config.yaml
image_size: 48
encoder_norm: "rmsnorm"
encoder_drop_path: 0.15
encoder_experts_per_token: 2
decoder_width: 384
decoder_connector: "linear"
shampoo_beta: 0.999
adamw_lr_other_params: 0.002
epochs: 6.8
final_lr_fraction: 0
Rows from block 4 of the text decoder of a small image captioner, named by matrix and row number. Rows with one number belong to one neuron. Each number is 50 + 15 x the weight over its row's rms, rounded and kept within 0 to 99. All counts start at 0.
Before each neuron's rows are labels from the 100 texts, of 14976, where the neuron reaches its highest value: "tokens" is the input token at the peak. Only what is clearly more common there than usual is listed. The data: rosettes with rotational symmetry. In brackets: how many of the 100.
# fc1: MLP up (decoder.blocks.4.mlp.fc1.weight, 1536x384), inputs 128-255
# fc2: MLP down (decoder.blocks.4.mlp.fc2.weight, 384x1536, transposed), outputs 128-255

tokens: "colours" (76); "<end>" (24)
fc1.605:31 66 34 42 57 50 49 54 50 42 19 51 49 53 62 65 70 55 43 64 44 60 39 57 71 51 24 63 47 55 28 41 64 35 33 69 69 60 19 48 36 52 38 38 61 30 69 66 54 41 64 27 32 49 21 53 45 47 41 43 69 40 34 62 42 35 24 43 23 28 49 29 61 36 39 64 52 37 35 47 93 40 36 67 59 62 55 53 57 76 61 52 50 35 39 72 64 15 65 42 40 82 53 52 45 49 41 83 40 84 53 45 40 66 71 52 49 64 57 55 51 75 37 61 43 40 46 82
fc2.605:56 79 78 49 25 51 54 23 33 46 45 56 72 51 63 50 43 52 49 44 47 71 36 48 51 50 48 58 52 43 42 67 38 45 36 86 36 45 45 47 38 47 56 41 47 68 50 34 23 54 44 22 36 57 34 33 47 58 37 52 44 49 53 93 71 41 43 66 26 37 74 57 51 21 48 63 41 89 42 74 43 26 59 42 64 77 69 77 55 31 46 41 42 38 71 44 74 51 50 49 45 56 66 38 21 49 66 80 45 51 64 69 33 66 72 50 50 43 78 29 68 95 20 45 69 22 49 39

tokens: "in" (100)
fc1.39:47 33 49 61 41 38 42 28 68 46 73 67 28 57 24 42 59 49 51 46 73 39 54 56 60 19 28 37 55 53 20 59 39 44 55 41 73 63 66 52 58 43 58 74 28 55 35 48 68 42 58 76 74 61 57 67 59 40 33 53 35 28 38 27 45 56 56 40 60 50 40 60 76 69 58 57 11 49 59 50 45 66 35 57 40 40 57 54 38 63 53 62 53 77 42 35 32 96 45 51 72 57 16 41 71 48 55 27 23 56 47 39 70 40 33 39 29 46 31 55 37 04 42 48 49 99 70 42
fc2.39:50 63 60 55 38 57 41 36 04 66 23 62 67 25 64 62 50 58 40 46 33 70 36 57 55 62 50 64 53 58 40 43 64 47 30 63 38 50 31 42 37 45 51 42 76 21 51 53 32 52 52 00 34 52 14 29 67 59 36 53 58 64 56 66 68 42 39 68 15 29 63 38 40 23 42 70 40 57 44 72 46 35 49 37 69 82 51 59 57 59 39 48 44 22 69 48 85 08 65 44 39 57 72 44 31 45 71 71 62 86 65 64 28 77 65 49 52 39 75 43 79 84 15 45 61 23 35 63

tokens: "in" (100)
fc1.343:39 48 23 54 67 26 44 47 72 54 43 54 33 62 15 50 57 60 68 61 48 37 59 57 67 41 12 33 45 47 29 37 52 40 51 42 67 54 58 52 49 60 45 63 29 45 67 45 72 62 57 61 47 50 54 65 49 37 57 49 41 37 29 16 38 47 49 35 47 36 30 48 61 68 40 48 36 13 50 45 53 68 49 71 54 34 57 42 48 76 59 58 46 51 43 70 29 40 59 43 36 53 21 58 89 51 67 28 36 44 32 31 53 50 32 50 38 69 43 64 25 08 47 47 44 84 52 57
fc2.343:67 72 64 58 33 47 59 44 13 56 33 54 69 49 73 44 48 63 49 41 28 72 33 48 53 73 43 65 48 61 49 49 51 55 27 69 39 39 37 64 34 53 64 34 68 44 44 38 32 56 48 07 33 71 30 29 42 54 35 47 59 65 68 75 74 47 32 58 17 39 62 38 23 30 43 59 47 85 46 75 38 35 70 39 72 80 51 68 51 38 39 41 53 22 74 52 74 24 55 44 27 46 65 38 30 42 79 68 71 59 61 54 39 71 60 37 48 59 71 43 59 99 27 41 62 25 34 48

tokens: "a" (100)
fc1.491:56 34 57 56 44 44 39 20 71 35 70 49 30 61 32 47 50 47 52 20 81 49 51 55 41 24 41 29 62 60 26 67 36 33 48 53 58 61 66 55 59 37 49 70 19 64 39 45 51 47 50 81 70 51 69 70 47 44 28 43 27 31 37 62 46 57 61 45 65 44 45 60 56 57 68 48 26 55 61 46 55 69 36 54 32 46 44 53 44 50 50 55 39 85 57 37 36 99 42 57 71 53 31 38 53 50 59 32 15 45 50 58 55 34 33 35 25 52 48 46 34 06 51 55 52 85 65 38
fc2.491:54 52 33 61 48 52 55 63 37 69 29 47 54 36 62 64 63 70 53 51 37 69 49 52 45 71 51 57 40 69 65 25 53 41 29 47 51 44 33 55 15 46 40 40 69 20 55 70 43 58 57 27 29 55 25 37 60 71 47 55 78 54 52 49 57 38 49 39 33 43 53 17 43 50 47 43 69 44 48 51 64 47 50 43 58 57 32 48 51 42 57 57 54 24 52 66 58 00 63 40 23 53 70 66 60 55 59 71 67 66 41 28 34 75 48 59 69 60 41 70 71 87 56 28 50 16 34 73

tokens: "colours" (99)
fc1.235:48 66 26 50 55 65 53 58 36 57 17 51 56 40 75 56 64 60 44 72 45 58 39 46 70 65 49 76 50 55 48 49 60 54 39 59 55 44 25 44 31 57 41 28 74 31 69 57 53 41 50 13 23 57 22 38 52 58 62 48 73 56 44 68 58 49 36 53 22 33 58 34 44 38 43 55 68 56 46 45 63 35 43 57 62 63 47 60 57 59 54 40 62 19 38 65 65 00 61 47 20 63 61 55 34 45 54 80 71 55 46 47 36 59 69 50 74 52 58 59 56 95 40 56 55 36 35 73
fc2.235:63 75 77 45 37 54 64 41 45 47 52 41 73 64 74 38 57 52 57 53 55 55 24 47 45 49 42 63 58 48 40 68 27 37 40 88 39 41 44 55 55 45 53 37 43 85 47 27 25 58 53 26 25 58 54 43 46 57 41 63 48 42 49 97 74 35 57 65 27 35 74 42 42 23 56 52 50 93 45 59 50 24 77 46 61 77 74 72 56 17 46 45 45 48 62 51 66 54 51 39 35 55 60 43 15 55 60 68 37 39 54 62 35 53 80 52 49 51 74 43 57 88 38 42 70 21 59 43

tokens: "colours" (95)
fc1.758:33 65 26 46 58 49 54 63 30 55 16 63 60 46 62 58 70 64 48 69 40 66 49 53 77 55 42 75 58 52 52 54 60 46 33 48 66 50 21 47 28 54 45 43 60 34 65 63 51 26 57 14 45 57 38 34 45 48 56 58 63 41 45 48 57 44 32 45 23 36 48 35 58 40 29 62 62 58 40 56 69 36 40 61 60 64 53 60 47 69 59 34 62 27 34 67 73 00 68 44 32 55 68 49 45 38 44 79 92 83 54 31 49 62 69 61 71 37 51 57 41 78 43 53 44 34 43 59
fc2.758:55 75 82 53 27 59 61 33 43 46 42 48 76 52 69 51 54 51 48 51 49 71 35 46 56 48 45 57 61 38 33 74 35 39 47 85 39 43 44 42 43 50 60 38 39 69 60 38 34 44 46 18 41 58 43 30 38 52 44 54 39 37 52 92 65 49 50 60 24 38 72 60 47 19 57 63 38 95 44 69 41 19 63 38 60 74 70 80 54 30 48 38 42 37 65 48 76 44 47 48 42 58 76 36 15 44 54 83 52 53 67 64 38 53 69 54 60 42 69 24 59 95 24 36 62 26 54 39

tokens: "in" (100)
fc1.485:40 47 27 53 65 25 45 49 74 59 41 52 30 65 18 50 62 61 65 63 47 36 58 57 69 44 12 34 44 51 34 39 46 41 55 41 66 51 51 49 49 62 46 61 32 42 68 45 74 61 52 64 46 50 54 64 49 40 59 52 37 37 27 14 35 48 50 36 48 38 26 47 58 69 38 44 39 20 50 43 57 68 45 72 55 34 52 45 54 78 58 56 45 55 41 74 25 39 62 46 34 57 23 60 88 53 63 26 39 46 30 33 52 48 35 54 39 70 39 72 29 08 46 46 43 81 48 62
fc2.485:65 72 60 59 39 45 60 43 12 60 35 53 66 48 74 44 48 61 51 38 24 71 36 50 52 81 41 64 50 61 55 44 51 56 28 65 37 38 36 70 32 52 61 30 70 42 41 38 37 56 47 08 34 72 29 28 42 53 36 45 59 65 70 69 75 53 30 53 17 38 62 38 21 36 44 59 49 83 47 75 41 39 67 39 70 78 44 64 48 34 39 43 54 19 70 51 68 23 57 43 22 45 64 39 32 41 81 64 75 55 60 49 39 69 57 38 48 60 68 43 54 99 35 40 62 26 36 50

tokens: "colours" (100)
fc1.274:46 63 16 50 58 59 55 55 37 64 15 52 50 42 68 50 75 55 47 77 40 61 51 51 71 65 44 75 58 60 51 51 58 54 46 40 66 49 29 38 31 57 37 39 69 28 69 64 58 32 57 14 31 59 27 36 45 54 61 52 65 52 45 47 56 48 41 40 24 41 46 37 48 50 35 55 66 49 48 50 68 42 40 62 59 54 43 59 54 74 64 40 69 21 35 75 64 00 64 42 20 61 62 65 43 47 43 78 80 63 40 32 49 62 60 53 75 48 43 67 45 81 44 52 50 40 36 75
fc2.274:68 77 75 48 30 50 62 35 38 51 57 47 64 66 71 32 49 43 49 49 54 62 30 47 52 48 46 55 54 44 46 72 25 45 48 80 32 37 55 65 45 48 54 39 37 85 47 32 35 59 46 23 40 60 59 36 39 53 41 59 38 46 52 97 80 45 56 68 27 42 68 68 52 30 54 54 40 99 43 71 42 37 71 45 64 68 71 72 52 22 42 41 47 48 72 40 66 68 52 42 46 52 67 39 15 46 61 71 42 31 54 64 41 57 66 50 51 53 72 31 51 90 35 55 68 33 60 35

tokens: "in" (100)
fc1.62:43 44 35 51 54 28 39 30 86 58 55 58 33 61 21 48 70 55 56 63 54 40 53 59 67 29 15 35 54 52 23 45 46 34 60 28 73 55 59 41 60 55 52 66 31 48 53 51 72 42 55 66 54 59 52 64 52 39 43 56 30 27 31 18 41 47 56 34 52 48 35 51 71 71 44 48 25 28 52 46 63 66 37 73 47 34 53 47 48 76 56 60 53 62 41 65 41 59 56 51 58 63 24 55 81 54 45 30 45 50 40 32 63 46 34 51 36 56 24 74 33 02 53 45 45 87 58 54
fc2.62:67 75 64 61 34 51 60 46 15 54 27 59 66 46 75 50 48 61 50 44 33 77 32 44 52 68 36 66 45 58 45 51 55 59 31 67 43 39 32 62 32 48 61 36 68 45 47 37 27 54 45 06 33 70 31 28 46 58 41 54 44 58 63 75 76 42 37 68 24 31 56 36 21 29 44 60 43 83 51 73 37 41 71 36 78 72 52 72 53 35 33 40 50 23 72 46 76 28 55 42 30 49 69 39 32 45 80 60 69 52 70 65 43 66 61 43 48 53 76 38 61 93 17 42 58 29 37 52

tokens: "colours" (100)
fc1.150:40 67 35 45 51 61 54 57 43 48 21 50 56 48 80 56 62 52 36 63 46 65 36 50 66 57 45 68 51 56 41 47 65 42 37 65 64 51 21 44 34 50 33 33 73 27 66 65 51 34 60 18 29 52 17 39 50 65 49 40 76 44 39 76 51 44 29 54 17 34 62 40 56 36 42 60 63 48 39 49 80 37 39 64 59 72 54 59 56 59 58 40 60 27 38 67 66 05 58 47 38 74 66 52 29 49 42 89 55 79 53 52 39 64 73 48 60 55 55 50 57 99 35 61 56 31 39 74
fc2.150:54 79 78 47 30 50 61 32 41 45 46 48 73 58 64 47 52 54 54 53 56 61 32 44 46 48 49 58 56 44 42 67 29 42 39 89 39 42 43 50 50 54 58 38 42 72 53 31 23 55 48 26 28 55 40 43 46 57 38 57 46 45 43 97 67 40 56 63 26 37 74 46 48 19 52 62 50 92 43 65 46 23 67 41 59 74 73 73 57 27 48 46 40 40 66 50 73 56 53 43 37 55 65 42 20 55 63 80 40 47 64 66 36 55 78 51 54 38 82 33 64 91 28 42 68 18 58 44

tokens: "colours" (100)
fc1.387:42 63 15 49 60 57 52 52 38 62 15 50 50 43 63 47 77 55 45 77 39 61 52 55 72 61 41 73 62 60 52 49 54 50 48 31 68 51 29 35 32 60 39 43 64 27 66 64 60 27 59 15 31 59 27 38 43 53 56 51 64 52 44 45 53 47 43 36 25 44 45 39 55 57 32 55 64 51 46 52 73 42 38 65 59 53 41 57 55 77 64 41 71 23 39 74 65 00 67 46 22 61 61 64 43 47 36 78 79 67 39 28 53 62 64 54 72 47 39 66 44 77 46 54 48 42 35 73
fc2.387:69 76 78 49 29 51 62 33 37 47 55 48 58 63 73 31 45 45 45 47 52 64 27 47 52 49 44 54 52 45 46 73 28 46 45 81 36 39 57 66 40 45 55 40 37 87 48 31 35 60 46 27 42 62 58 34 38 55 39 59 36 46 56 95 82 43 52 69 29 43 68 67 45 30 55 52 37 99 45 74 38 41 69 44 66 68 69 73 52 23 40 40 46 48 75 39 66 64 51 42 46 49 68 39 11 42 64 67 48 36 57 67 43 59 65 49 49 57 74 26 51 89 31 54 65 33 59 37

tokens: "in" (100)
fc1.30:48 49 43 50 51 23 38 44 65 51 52 58 30 58 19 52 53 55 77 55 60 28 50 60 61 43 25 39 44 44 24 46 39 48 52 36 63 57 72 65 54 52 55 65 21 62 49 38 69 59 51 78 45 52 49 66 65 40 48 52 31 39 29 29 42 43 57 37 51 45 42 58 54 71 50 40 32 38 56 53 34 76 45 77 45 24 65 48 46 67 57 62 47 81 42 62 29 59 57 63 45 58 09 55 86 50 81 26 21 31 41 39 57 25 32 42 26 74 51 63 32 08 54 48 60 91 65 52
fc2.30:66 71 51 64 40 55 51 48 11 63 36 49 69 43 77 54 50 63 53 45 31 68 41 43 47 80 43 66 46 70 45 41 62 56 25 62 40 37 24 63 24 42 60 33 72 30 47 45 38 49 50 08 28 65 34 31 53 61 40 53 58 59 67 50 71 47 32 57 25 29 54 24 22 36 43 56 36 60 45 72 52 43 64 34 75 80 35 58 59 35 35 46 45 18 62 52 73 04 63 41 22 53 61 46 38 38 84 52 71 63 51 55 36 73 55 47 48 60 59 50 60 91 25 41 55 28 33 64